config.yaml
expansion: 6
widths: [32, 56, 96, 168]
projector_hidden: 512
projector_hidden_layers: 1
lr: 0.0034
steps: 3800
final_lr_fraction: 0
Rows from block 8 of a small self-supervised image encoder, named by matrix and row number. Rows with one number belong to one channel. Each number is 128 + 24 x the weight over its row's rms, rounded and kept within 0 to 255. All counts start at 0.
After each channel's rows are labels from the 100 images, of 14976, where the channel reaches its highest value: "top examples" is what is common among them. Only what is clearly more common there than usual is listed. The data: streak pictures of flow and ridge fields. In brackets: how many of the 100.
# convs0: expand pointwise conv (model.blocks.8.convs.0.weight, 576x96x1x1), inputs 0-95
# convs1: depthwise 5x5 conv (model.blocks.8.convs.1.weight, 576x1x5x5, trained with AdamW), a 5x5 kernel
# convs2: project pointwise conv (model.blocks.8.convs.2.weight, 96x576x1x1, transposed), outputs 0-95

convs0.495 [128 115 102 121 136 120 136  92 195 162 154 112  94 141 176 166  97 143 150 131 140 118 112 108 159 157 147 161 114 150 121 104 130 108 125 170 169 125 147 117 110 135 125 162 133 135 106 120 133 121 137 122 152  98 107 167 138 132  83 172 102 113 130 137 121 136 155 121 164  66 172 136 127 123 134 123 162 131 150 131 112 143 110 121  84 114 103 109 132 167 142 181 143 130 124 153]
convs1.495 [119 138 121 116  87 150 142 128 105  86 168 142 142 127  89 152 146 129 120 103 157 147 151 108  82]
convs2.495 [152 136 144 150 155 132 106 138 129  84 115 135 111  83 110 160 139 118 157 112 134 100 127 108 147 115 120  84 132  85 120 133  90 129 102 114 147 133 134 141  97 183 168 137 132 151 104 124 134  96 121 132 128 169  39 125 110 162  92 121  70 141 134 117 158 154 114 173 105 137 113 142 134 138 142 152 138  93 117 170 114 115 115 149 121  94 130 140 130 134 126 103 141 148 115 141]
top examples: parallel (92)

convs0.31 [132  75  94 160 116 120 172 114 143 105 133 162 119 135 117 143 144 132 136 142 129 120 125 144 122 128 148 127 109  99 155 162 133 119 132 109 108 147 143 100 108 155 159 125 154 123 169 154 108 156  83 158 126 106  65 121 141  89  95 114 143 125 146 118 127 133 131 150 131  92  94 131 114 148 133  40 134 127 123 147 159 113 161 142 110 129 181 172 144 101 127 129 137 120 157 115]
convs1.31 [ 97 110 133 169 170  93 103 119 165 180 104 110 134 143 128  95 122 124 144 152 129 119 130 138 147]
convs2.31 [170 160 124 178 120 102 142 141 123 123 118 124 160 151 151 124 128 149 108 102 124 137 111 105 132  87 148 100 106  97 117 137 118  81  90 116 119 118 128 191  92 154  97  99 117 139  96  93 127 110 144  92 105 174 177 166 107 146 168 121 124 171  94 177 117 126 148 138 121 151 144 105 140 126 102 154 131 157 127 141 117 137 104 120 179 112 147 135 134 130 139 135 123 128 143 120]
top examples: saddle (59); source (31)

convs0.137 [202  91 159 130 114 105 107 138 152 112 166 109  83  99 117 118 178 141 179 125 143 117 174 142 142 127 123 125  91 131 166 172 128 137 130 140 110 168 161 158 118 125 125 116 106 130 109 134 114 117 115 108 142  83 131  96 117 132  92 126  88 132 104 157 151 125 106 133 120 168 130 139 129  90 124 100 134 118 114  78 158 130 157 143 124 131 119 126 133 155 159 115 138 149 161 123]
convs1.137 [143 112 133 131  96 155 153 137 109  93 162 165 140 107  83 148 150 136 109  80 142 140 124 111 107]
convs2.137 [126 150 156 132 137 114 122 139 109 152 148  92 179 101 155 178  96  95 126 132 107 145  73 139 169 110 152  94 148 129  66 136 129  86 110 135 129 114 111 125 103 157 104 109 143 131 161 126 117 153 129  90 113 177 100 138 120 130 166  96 109  90  95 168 117 170 135 103 142 125  95 127 125 161 145 155 117 124 141 159 101 127 126 104 142 133 113 123 135 113 149 136 117 162 122 126]
top examples: parallel (66)

convs0.267 [135 148 118 110 127 177  88 131 137 105 133 135 123 110 137 139 141 125 185 147 155 138 103 141  86 163 154 118  90  80 131 131  94 140 140 154 102 146 112 166 143 122 133 129 108 112 140 137 164 122 159 140 163  70 125 160 113 121  85 117 128 142 145 131 173 131 127 129 122 125 118  99 158 128  90  74 123 108 100 171  96  96 120 129 139 147 142 115 100 106 134 171 156 118 110 159]
convs1.267 [129 131 153 144  94  89 141 141 137  84  99 139 129 142  82  96 125 155 146  95 119 108 129 114  92]
convs2.267 [121 105 122 111 132 103 152 162 124 144 143 112 137 112  87  80 167 133 157 114 124 163 126 134 122 130 121 106 107 180 103 104 151 127 152 155 115 148  92 125 165 114 162 172  99 137 134 133 128 183 137 150 133 101 147 129 107 104 110 126 124 159  81 154 150 122 148 114 126 167 156 128 139 119 154 187 164 121 136 103 106 141 155 152 168 156 155 124 145 123 156 152 102 136 165 149]
top examples: source (87)

convs0.569 [ 95 113 136 125 134 107 180 125 118  86 151 100 145 155 136 134 144 141 127  83 130 116 118 104 127 103 124 133  98 149 106 137  69 154 122 108 131 113 131 128 137 125  99 129 129 142 115 151 162 152 132 162 117 134  94 163 144 145 135 137 168 111 141 111  78 150  92 147 121 127 111 115 173 140 138 123  70  99 159  93 105 129 132 100 148 141 109 154 149  83 119 139 177  88 174 128]
convs1.569 [131 131 125 102 138 149 122 101 122 150 173 103  84 122 154 172  97 107 116 160 145  95 106 111 136]
convs2.569 [139 146 121 149 123 140 100 111  98 162  97 130 115 136 148 144  99 110 122 169 112 170 151 140 153 108 160 119 120 118 125 148 102  94 162 134 129 182 134 122 114 133 122 165  62 140 162 142 118 129 130 117 119 131 111 133 121  98 108 182 162  96 135 131 125  94 166 108 146 125 173 168 145 113 122 157 129 155 129 116 113 121 135 153 130 152  62 131 161 117 169 133 130  90 156 121]
top examples: saddle (53); spiral (39)

convs0.533 [144 129 119 114 129 121 159 163 130 136 127 154 124 119 114 107  88  92 120 128 141 130  85 123 164 108 111 109 113 160  76 120 139 142 115  92 148 170 151  96  98 150 144 154 115 103 104 158 152 113 181 138  93 114  98 122 137 136 106 120 113 150 127  66 125 143  73 167 116 161  43 126 123 126 134 171 125 134 107 124 101 131 151 143 119 147 137 120 149 122 116 124 131 124 131 131]
convs1.533 [101 134 137 114 109 110 130 140 129 107 103 144 170 132 102 101 142 175  97 101  93 134 172 103 134]
convs2.533 [131 113 138  76 172  93 114 116 133 127 149 121 122 161  83 135 124 115 138 146 164  74 157 157 161 140 133 124 142 130 127 101 105 147  80 174 155 120 111 121 110 122 128 136  94 124 111 142 165 151 163 136 112 152 144 178 116 124 113 116 141 140 116 155 162  76 122 129 168  82 119  96 154 131 121  94 153 118 149 154  97 115 127 135 109 125  91  90 111 131 111 101 110 142 157 132]
top examples: loop (45); spiral (42)

convs0.84 [150 153 133 141 134 137 129 152 175 175 147 152 114 151 134 104 103  83 103 152 130  63 149 162 113 147 111 113 112 112 121 122 146 172 105 164 158 114 104 123 157 125 130 154 136  99 157 160 141 130 133 135 121 105 144 122 148 138 132 122 102 106 116 150 100 151 134 124 151  71 148 108 155 112 153  95 109  65 142 106 125  92 140 111 130 114 178 116 117 123  90 130 126  90 147 140]
convs1.84 [130  91  91 134 116 142  92 120 124  91 119  75 116 134 113 128  98 112 132  96 102 100 115 124  92]
convs2.84 [108 177 120 145 170 100 108 163 129 175 108  94 109 107 152 135 117 138 122 103  64 143 105 149  91 179 151 140 119 146 161 128 149 146 118 144 116 122 144 106 122  92  70 128 114 121 107 140 120 127 107 126 167 130 158 137 184 153 131 142 125  98 119 113 138 153 109 106 137 120 137  93 132 108 129 176 106 101 116 111 116  85 122 154 136 136 137 124  97 111 136 161 133 154 147 159]
top examples: source (31)

convs0.197 [144 139 152 146 137 129 130 178 143 106 141 120  97 103  83 131 128 163 138 129 148  89 146 114 123 146 104  99 151 153 138 141 144 178 107 137  97 130 125 109 113 100 130 114 147 150  78 123 145 147 127 105 118  70 155 135 105  99 121 125 114 151 137 156 115 100 110 130  90 157 138 119 151  85 139 142 138 134 161 117  90 117 171 109 118 134 136  87 168 142 134 145 120 104  92 197]
convs1.197 [133 150 132 111  99 151 140 137 102  91 149 158 156  98  83 148 148 148 103  92 122 136 144 101 103]
convs2.197 [146  74 129 177 113 151 120 109 115 179 115 139 122 119 157 161 137  95 128 131 113 120 112 171 147  93 166 115 160 123 129 106 133  91  78 113 130 161 127 135 132 182 156 125 117 145 122 157  99 137 103 123 139 174  94 124 139 133  87 123 124 133 120  99 120 136 148 129 164 138 114 148 121 155 131 133 128 123 154 164  91 155 148 133 135 104 137 121 160 100 132 132 118 188 179 138]
top examples: parallel (100)

convs0.421 [177 134 142 122  99 170 156 151  98 106 146 145 121 131 159 110 148 111 171 162 143 103 104 131 117 110 112 106 133 132 206 119 159 131 131 128 109 172  89 119 144 112 131 110 109 147 123 104 121 121 107 103 171 142 113 127 108 138 137 178 163 108 145 132 102 135  85 164 133 115 133 121  67 151 114 150  91 122 109 153 145 120 112 105 154 108 120 105 153 156  90 135 138 142 137 120]
convs1.421 [131 125 139 123 123  95  90  79  78  94  81 105 100 128 116 116 137 141 128 111 112 143 152 142 136]
convs2.421 [139 124 107 142 122 145 207 154 135  82 135 106 142 168 139 168 173 125 118 110 110 111 133 147 115 135  90  96 144 183 140 135 138 146 162 154 145 129 106 138 132 133 131 140 103 100  97 126 152 191 156 123 149 107 139 119  71 149 130 143 109 147 158 102 148 117 131 145  97 122 121 118  96 152 133 151 115 104 127 148 117 129 134 113 126  89 134  94 110 154 114  92 159 123 161 125]
top examples: source (54)

convs0.517 [139 110  61 127 118  93 122  73 149 153 132 120 154 179 109 131 134 133 152 114 163 122 118 115 103 139  97 150 172 129 137  78 161 125 180 129 101 153 150 139 128 129 138 145 109 100 175 126 159 116 183 177 116 123 136 131 135 105 147 142 122 108  98 109 104 141 128 116 116 121 114 116 130  90 126 128 136 166 129  97 125 139 105  92 123  91 116 145  83 110 157 124 140 130 115 113]
convs1.517 [128 119 144 127 116 145 149 155 143 151 165 154 165 167 150 158 174 171 143 151 141 146 132 141 136]
convs2.517 [140 139 157 137 120 146 137  90 128 154 146  73 107 131 145 119 148 121 133 119  96 125 148 134 140 156 135 129 132  87  70 164 119 142 119 157 159  77 112 102 125 141 140 127 125 169 188 139 134 103  95 132 141 102 157 158 118 148  97 135 106 154 135 132 126 124 152 116 108 118 131 144 127 123 150 168 179 104 101 119 176 104 133 173 105 115 174 103 149  98 107 161 130 103 139 123]
top examples: parallel (98); fine streaks (82)

convs0.159 [135 104 131 135  73 152 149  88 148 120  96 146 132 135 126 161  97 134 142  76 136 131 107 108 118 126 146 134 112 179 143 136 134 117 121  94 174 159 150 141 131 161 125 105 132 133 152 138 145 102 102  68 110 150 122 136 109 112 153 108 123  87 152 102 144 144 106 120 147 120 111 135 128 155  94 113 103 125  92 135 123 127 135 157  90 160  81 169 104  73 117 172 129 129 118 109]
convs1.159 [115  98  97 117 105 112  83 100 127 116 116 146 152 162 117 134 159 178 167 126 148 135 134 152 121]
convs2.159 [108 163 161  96 134 108 144 149 114 139 103 105 121  45 115 109  97 102 147 164 153 138 197 153 136 150 139 126 158 109  89 144 168 111 132 145 119 127 121 115 135  91 119 161 104 140 110 129  98 151 121 142 131 143 116 149 133 102 135 147 164 156  96 159 131 157 134 144  85 105 145 112  77 112 102 146 112  88 131 132 133 111  99 123 135 157 139 158 125 135 124  96 146 141 134 121]
top examples: delta (77)

convs0.289 [138  65 134 146 130 150 157  97 113 133 161 154 152 135 113 155 136 144 113 152 134 122 128 104  93  95  99  99 132 134 104 122 145 135 163 138  83  97 133 148 120 132 114 108 114 100  97 119 163 128 107 109 141 148 133 157 127  73 133 116 103 116 137  76 102 168 142 151 108 133  80  99 110 152 132 108 131 118  77 130 132 124 137 180 131 165 135  98 151 120 102 121 139  93 139 171]
convs1.289 [110 103 104  93 122 132 145 134 111 124 173 165 144 158 163 116 120 105 108 145  97  95  98 117 101]
convs2.289 [152 134 130 147 124 144 148 124 139 123 117 177 127 117 118 130 128 122 113 118 140  52 144 129 121 111 149 152 104 113  90 144 154 131  95 116 115 152 156 146 100 148  90 148 117 117 168 123  72 130 137 190 105 135 107 104 127 152 116  96 134 141 126 149 150 101  82 138 162 118 132 159 131 115  90 119 139 105 156 105 117 130 102  98 188 101 127 114 110  95 128 132 136 118  91 174]
top examples: spiral (96)

convs0.501 [185 193 126 151 140 120 171 121 137 124  67 161 126 120 122 137 137 117 157 160 140  82  78 104 109 129 108 119 101 139 108 104 135 150 103 121 123 115 135  95 142 116  96 130  99 119 115 137 152 151  97 141 132 105 134 128 139 135 111 127 136 130 134  88 143 104  85 157  85 111 121 110 158 124 145 140 118 110 133  94 144  76 146 115 105  97 118 112 182 137  98 101 127 108 101 131]
convs1.501 [129 136 127 135 112 123 159 140  95 118 108 163 158  91 126  94 170 146  99 115 110 167 166 115 135]
convs2.501 [138  85 134 125 138 155 125 149 126 129 120 118  99 111 106 156 127  88  71 127 102 111 133 131 150 143 154 135 141 147 142 163 146 121 135 122 143 139 124 146 128 118 135 161 148 142 139 121 123 164 121 133 173 136 173 115 137 133 138  59 184 101 115 154 115 117 152 160 125 127  75  92 111 136 153 117 133 174 132 141 143 141 144 125 159 151 176 131  94 112  97 138 105 150 193 109]
top examples: source (97)

convs0.550 [119 122 152  97 156 121 125 155 162 134 155 168 138  90 100 108 131 100 142 144 126 148 100 186  95  47 117 147 103 129 187 148  82 118 119 138 118 124 137 115 143 117  92 119 123 113 138  84 146 128 135  85 121 109 138 113 123 109 111  86  89 137 130 120 122 135 132 158 112 130  93 121 143 167 110 115 123 101  97 147 146 104 160 130 109 142 128  89 132  89 158 118 141 132 133 125]
convs1.550 [109  97 103  91  95 113 103  95  89 113 105 132 109 122 136 118 110  78 112 144 128 112  93 115 143]
convs2.550 [145  82 133 150 134 100 145 106 148 152 114 150 176  86 155 108 182 141 124 117 120 165 121 122  97 152 104 105 104 138 106 113 161 138 116 111  91 115  71 113 128 145 100 146 112 114 139 138 120 150 127 129 115 134 135 122 124 121 135 158 121 143 140 173 109 141 140 120 149 154 148 105 128 113 160 144 108 123 135 170 102  99 104 184  80 118 135 120  90 121 137 151 129 195 165 130]
top examples: loop (61); delta (27)

convs0.35 [115 107 148 131 118 129  81 154 183 143 135 117 128 132 154 133 122 109 148 150 141 134 184  66 151 127 105  89  52 127 121 155 128 109 158 162 147  96 154 160 160  96 124 106 144 117 140  95 117 111 114 112 124 133 148 151 130  98 156 105 117 128 118 149 116 135 160  94 112 103 135 126 125 121 165 148 160 143 131  97 141 164 144 115 114 108 113 152  79 128 143 137 163 107 142 132]
convs1.35 [119  91  92 123  93 113 134 116 133 119 104 118 144 137 101 119 153 184 157 117 132 139 167 166 136]
convs2.35 [130 148 123 105 104  84 146  81 108 109 111 165 187 145 135 126 139 123 142 157 148 132 100 118 131 105 171 139  75 113 118 113 145 128 145  90 134 141 115 124 137 142 120 131  91 171 106 163 138 130 117 110 142 125 131 104  80 125  82 156 106 140 121 156 152 154 109  97 159 135 153 100  99 154 147 146 123 140 127 155 143  92  66 155 148 131 119 135 127 131 181 131 154 108 105 134]
top examples: delta (48); loop (29)

convs0.185 [149 129  83 180 226 163 126 107 167 110 158 154 147 115 110 136 134 127 128 132 134 109 103 134  87 133 134 128 119 153 139 161 150 127 128 121 108 143 125 153 129 153 144 169 149 120 124 112 107 129 134 113 203 122  98 128 126 166 109 126 100 127 158 145 165 114 112 136 130  99 136 141 144 118 110 135 121 104 127 128 104  87 114 101 125 132 138 108 157 116 112  83 155 130 147  95]
convs1.185 [101 110 135 130 127 150 166 192 163 132 122 167 140 145 138 112 122 129 120 120  91 101 104 100 120]
convs2.185 [145 120 153 111 130  93  73 138 136 116 112 149 108 134 138 123 164 118 144 163 168 104 126 132 135 112 125 125 149  90 105 133 145 144  79 106 119 124 158 151  89  99  88 115 104 122 149 142 104 111 132  86 132 110 121 117 135 104 191 110 142 107 108 115  85 141 165 142 123 134 120 117 158 130 127  98 107 133 113 131 171 141 138 117 148 129 151 166  66  79 140  96 135 138 174 115]
top examples: source (98)

convs0.89 [146 114 121 134 114  87 120 128 152 128 107 123 126 114 126 108  95 165 149 118 177 141 121 129 103 182 151 149 140  99 150 153 186 103 108 165 148 109  97  86 154 141 139 128 167  94 140 106 117 142 151 122 200  99 130 144  96 130 136 180 112 147 120 166 152  86 117  95 127 166 146 149 160 112 121 118 107 133 129 144 165 121 117 131 131 105 102 161 119 119 123 115 110 125 139 127]
convs1.89 [134 102 108 100 128 130 135 102 130 116 152  98 111 155 161 149 129  89 123 169 145 102  73 107 139]
convs2.89 [106 169 141 143 156 169 132 166 100 110 136 158 140 114 110 153 134 139  96 133 106 103 154 168 140 142 126 120 139 195  84 127 133 164 102 134 110 142 115 155 116 120 123 104 145 123 157  80 182 125 117 148 113 120 151 143 115 116 133 119 105 127  97  96 202 118 158 137 156  86 115 132 153 151 119 119 137 104 177 125 149 116 105 140 115 113 127 131 116 136 136 108 153  84 117 124]
top examples: loop (59); delta (38)

convs0.351 [117 130 149 146 167 129 140 161 112  96 118 145  96 121 107 148 111 102 154 142  99 148  90  94 131 114 164 145 104 103  95 112 113  86 150 147 117 110 178 141 147 168 153 148 133 130 178 116 122 118  90 148 143 139 105  83 110 105 157 110 110 120 173 132 108 126 106  84 142 103 119 168 122 149 126  76 142  95 121 131 127 154  92 130 121 148 144 175 119 129 112 102 118 121  94 141]
convs1.351 [107 107  92 112 138  96 124 109  98 124 112 129 115  80 107  95 112 123 103 119 133  97 108  82 101]
convs2.351 [151 118 117 157  80 178 107 145 123 118 106 130 124 173 149 154 158 135 146 106 149 129 147 139 131  96 118 106 109 142 130 132 128 101 117 126  84 134 129 155 107 121 141 146  79 151 129 133 138 121 131 118 169 124 158 126  96 151 188 127  88 144 131 135 126 127  96 116 125 108 167 180 139 117 126 126 127 106  66 118 162 159  89 174 145 105 130 113 120 132 121 159 136 139  98  77]
top examples: delta (59); loop (41)

convs0.0 [107 109 148 125 106 156  63 102 134 119 115 116 132 142 139 151 182 123  49  98  99 137 128 132 114 151 146 152 158 133 101 101  84 140 138 149 109 123 121 101  83 191 118 117  93 181 140 127 125 145 119 129 136 108 134 133 110 160 130 123 131 130  99 147 147 150 114 149 138 130 139 108 147 110 160 129 181 119 148 115 135 150 146 102 135  87 140  87 106 129 140 142 123 142 146 140]
convs1.0 [106  71  93 114 117 115  94 107 102  91  83 124 119  95  98 107 132 141 137 127 120 142 139 120 132]
convs2.0 [129  95 108 137 169 125 131  96 144  93 119 123 131 149 116 139 161 119 159 121 126 120 101 149 143 146 109 165 131 129 149  77 118 153 130 122 134 144 114 132 154 137 102 114  91 166 153  99 132 124 121 128 123 124 126 147 117 196 125 140 133 142 118 110 116 141  96 118 126  46 139 104 142 148 156 144 182 128 147  82 133 125 143 164 125 120 140  91 174 146 105 136 155 127 111 190]
top examples: delta (63); loop (28)

convs0.450 [122 137  96 117 183 110 101 125 127 108 118  80 148 154 181 124 122 135  94 102 116 145 120 105 128 131 129 156 149 117 130 154 105  61 126 188 130 111 137 148 143  79 118  84 164 120 118 126 170 130 116 109 113 102 144 133 129 114 144 107  85 106 108 124 116 144 130 106 135 112 133 129 142 134  96 131 124 100 133 100 158  89 133 188 130 131 131 146 134 119 142  87 147 121  76 131]
convs1.450 [126 151 149 137 156  99 127 107 113 107  77 110  95 104  79  98 124 144 131 101 130 135 158 157 130]
convs2.450 [120 147 113 143 169 126 112 144 139 120 118 127 117 103 119 138 132  82  84 184 142 107  84  74 133 134 136 124 124  84 147 115 129 145 146 159  73 142 128 129 147  85  52 113 108 135 140 159 139 137 144 114 126 112 166 125 128 175 109 135 121 119 161 159 131 144 129 118 151 138  99 117 138 132 140  89 128 108 146 100 111 141 157 136 126  96 120 147 158 131 128  96 166 113 169 152]
top examples: spiral (36)

convs0.571 [116 167 135 111 170 131 138 115  99 111 137 139 144 110  91 115 170 112 133 109  67 132 176 117 101 118 121 135 109 161  80 153 132 141 125 156 159 139  62 151 123 118 105 152 106 159 143  99 105 139 132  96 144 140  97 155 109 141 127 150 129 140 137 108 138 134 135 145 198 127 131 131 141 162 148 120 148 125 144  96  93 190 141 134 137 121 118 137  97 114 150 127 115 115 103 100]
convs1.571 [107 108 106 121 116 101 113 105 100 123 132 136 128 115 134 125 149 181 176 142 150 146 170 162 157]
convs2.571 [137 125 127 104 126 138 108 117 146 145 149  96  80 153 148 106 103 147 113 154 153 145  94 149 149 141 180  80 150  89 129 144 140 159 113 117  95  79 164 156 148  80 110 122 106 121 109 168 157  72 142 140 139 147 121 111 118 129  98 119 133 176 108 136 109 131 111 131 119 126 116 157 125 106  88 138 112 153  70 121 140 117 117  82 108  88 107 140 116 139 141 142 123 130 115 136]
top examples: fine streaks (97); delta (77)

convs0.297 [ 89 120 107 142 112 140  93 113 110  97  95 129 150 101 129 143  96 116 155 167 142 117 117 110 129 115 138 141 129 197 161 107 111 147 183 115 136 137 120 144 142 168  89  98 105 120 110 134 122 111 123 126 153 102 150 117 137 147 138 153  45 166 119 114 110  97 129 130 145 135 159  84 171 147 160 151 144 108 139 122 125 163 131 133  90 126 112 128 158 126 138 136 124  93 119 105]
convs1.297 [ 95  99 105 103  94 104 114 134 127 127 132 132 172 143 148 155 161 181 158 142 122 123 148 127 105]
convs2.297 [ 92 112 156 144 139 142 137 118 123  95 144 132 158 104 166 131 134 123 106 109 127 157 102 104 163  87 141  63 121 121  45 125 157  93 104 127 114 170 122 153 120 146  94 111 116 154 108 122 118 108 139  97 144 132 129  94 124 148  87 141 144  86 123 153 125  66 148 124 168 150 110 157 125 143 123 109 108 149 127 127 118 125 103 102  93 161 147 139 152 121 137 122 128 119 142 139]
top examples: saddle (56); delta (30)

convs0.57 [174 150 161 139 126 171  98 142  88 139  84  99  97 159 154 127 131 117 129 130 152 131 122  98 123 133 126 102 108 155 113 162 172 139 130 142 140 117 146  93  58 145 124 173 117 100 145 155 103 111 152 124 155 146 100  72 140 119 170 110  78 105  96 145 118 104 105 139 129 169 135 164 115 117 124 111 129 140 113 129 132 126 146 128 142 115 129 161 159  95 125 110 109 124 120 136]
convs1.57 [113 125 124 117 107 146 126  99 110 155 185 122 112 123 189 170 113  97 121 157 131 122 123 113 136]
convs2.57 [111 170  94 119 142 171 119 128  91  55 121 106 116  93 131 165 180 139 180 124 115 125 156 137 108 130  95 129 137 102 127 116  70 142 133 133 178  95 126 135 163 156 101 128 126 130 142 165 130 127 158 128 141 143 133 132 110 131 136  99 111 121 128 115 165 142 139 109 118 129 147 130 106 128 176 124 154 135 174 144 124 117 126 114 121 136 139 116  72 118 146 107 173 107 138 109]
top examples: source (99)

convs0.50 [135 119 118 156 154 130 110 127 114 108  99 109 170 156  89 126 100 119 138  88  96  86 157 140 113 101 141 132 151  87 111 142 160 122 147 141 196 145 197 128 138 134 121 128 148 165 160 105 120 123 107 143 113 169 161  99 150 118 139 123  96 116 125 130 149 143 106 185 182 129  94 149 162 145 135 130 104 125 117 112 131 137 138 120 115 150 145 121 134 131  78 150 141 134 115 120]
convs1.50 [152 140 132 156 139 150 140 157 125 138 133 144 129 148 124 105 125 116  90  80  88  87 107  88 101]
convs2.50 [103 108 171 118 105 111 147 139 129 133 102 139 157 138 119 123 127  87 116 114 150 126 121  89 102 149 111 133  89  96 162 145 175  97 137  96 153 153 115  95 114 133 109 117 146 131 116  86 120 124 150 108 149 155 147 161 110  72 149 154 113 155 118 199 118 140 151 136 141 130 126  82 114 116 123  98 133 139 118 138 149 155 135 126 120 145  79 104 176 150 168 140 110 127  89 132]
top examples: fine streaks (89); delta (49); loop (43)

convs0.163 [145  94 120 149  93 130  88 106 151 132 102 106 130  94 134 200  79  99 143 125 119 134 107 122 119 110 114 111 110 124 119 115 153 180 151 158 125 159 145 190 143 141 157 133 164 154 112 158 100  92 103 108 152 129  97 133 126 126 115 171 142 134 146 125 110 141 110 154  96 182 152 173 121 122 112  92 115  98 120 141 149 155 138 117 125 106 133 137 121 118 115 136 141 127 150 156]
convs1.163 [ 98 118 169 177 109 115 135 186 169 130 111 129 123 128 126 117 129 139 142 117 136 105  93 109 103]
convs2.163 [ 65 119 130 121 139  99 111 116  89 160 107 116 104 117 135  93 125 124 121 123 185 151 117 117 136 172 125 131 140 136 146 141 116 119 158 145  92 120 183 143 151  98 113 123 102 146 106 121 114 102 134 136  99 155 142 116 131 118 110 127 128 133  92 123 142 155 150 104 159 134 168 121 145 143 123 170 110 119 156  83 130  83  98 131  88 138  74 157 121 103 119 104 112 184 131 107]
top examples: saddle (68); delta (31)

convs0.226 [135 133 159 119 151 163 210 137 100 104 148 115 143 150 128 137 181 153 132 123 120 104 115 146 150  86 140 135 124 143 138 134 107 132 170 144 144 116 100 127 153 178 127  95 142 133 165 142 137 136 131 149 138  91 124 121 141 155 110 162 114 114 135 153 101 110 163 128 138 161 119 143 157 174 117  70 112 100 188 156 154 126 119 122 159 131 165 145 134 113 136 139 146 111 117 122]
convs1.226 [ 91 131 121 127 114  59  82 137 140 142  81  94 123 123 143 125 111 126 118 140 107 100 135 128 135]
convs2.226 [127 125 124 148 157 132 194 100 137 103 192  95  99 148 103 111 157 188 149 135 115 101 114  91 153 136 137 118 118 132 128 100 167  94 131 165 134 123 112  83 122 183 159 104 103 124 148 112 107 123 127 141 117 118 134 128 109 102 134 117 121 102 104  91 122 105 201 117 110 121 134 130 157 151 113 124 146  96 111 119 138 145 112 123 107 133 126 124 115 108 162 116 122 105 135  93]
top examples: source (48); spiral (37)

convs0.92 [127 101 158 154 140 148 110 114 115 127 142 124  97 148 107 120 127 123 130 175 115  98 131 115 139 129  82 125 158  96 101 151 123 119 150 163 134 159 121  95 111 158 112 158 128 135 101 127 183 166 113 155 154 189 101 152 122 154 121 130 139 155 114 154 125 130 137 136 110 153 140 120  76 147 135 134 126 126 114 128  99 173 180 160  96 133 162 121 112 162 191 109 138 111 138 110]
convs1.92 [131 144 165 153 118 113 147 166 153 138 115 134 130 115  86  91 107 107  98 106 122 140 125  93  83]
convs2.92 [ 66 168 139 114  92 154 148 123 157 127 122 114 143 139 145 159 117 160  98  92 114 141  95  98 149 114 115 143 130 201 136 120 109 118 128 110  96 113 178 133 166 125 149 119 117 113  96 122 123 107 106 159 127 175 147 112 119 102 112 112 112 103  92 145 133 176 123  83 131 159 100 105 135 110 121 142 117 164 120 128 156 131 130 127 112 120 125 126  68 158 101 114 133 142 120 140]
top examples: fine streaks (99); whorl (71)

convs0.354 [109 158 129 145 146 196 124 162 154 139 147 156 107 127 112 145  94  71 160 140 174  99 107 133 115 118 123 115 147 127 146  95 124 130  88 133 120 130  91 142 108 145 136 157 109 120 124 143  95 109 147 121 133 147 120 142 110 114 124 114 141 180 114  58 104  99 130 145 172 163 132 151 152 161 130 128  90 102 130 158 101 126 139 122 134 168 107 143 139  92 118 112 153 154 115 114]
convs1.354 [119 112 101 118 130  97 116  96 122 120 125 132 140 131  89 114 150 174 164 105 112 161 167 157  97]
convs2.354 [115 138 148 168 145 143 166 119  69  90 149 127 134 115 112 138 102  72 140 112 144 120 123 134 141 136 143 146 123 156 122 131 115  92 119 141 136 127  79 125 105 152 158 140 139 104 152 133 164 122 118 147 146 154 108 141 164 105 116 106  73 103 191 124 146 134 112 133 104 103 146 146 125 100 122 148 161 150 127 103 181 107 138 154 128 155 162  94 133 154 161 123  84 125 119  97]
top examples: saddle (46); delta (37)

convs0.374 [113  92 127 161 151 151 132 127 134 149 115  73 132 145  92  97  88 110 164  88 153  98 156 115 147 119 154 145 116 110 139 126 111 138 115 152 170 113  91 121 131 105 112 123 174 125 101 141 102 182 102 140 109 117 126 178 128 148 100 148 130 180 139 128 144 118 136 101 164  90 128 122 102 111  91 107 139 106 145  82 161 121 129 121 156 117 122 157 110 131 101 112 164 108 114 124]
convs1.374 [135 131 127 142 127 140 143 132 147 112 174 162 161 110  93 163 168 146 110  77 126 146 143 114 105]
convs2.374 [119 114 164 168  99 106 153 104 168  83 123 119 151 123 116 140 106 127 146 126 135 130 145 126 103 114 161 138 156 141 116  75 160 152  97 117 126 102 147 147 147 140 166  99 135 125 130 133 135 148 157 135 111 111 101 110 141 152  98 102 124 108  99 139 123 109  85 136 123 141 179 107 107 130 134 104 151 122 159 113 119 170 130 176 119 177 127 204 114 128 180 129 128 130 126 154]
top examples: delta (45); waves (39)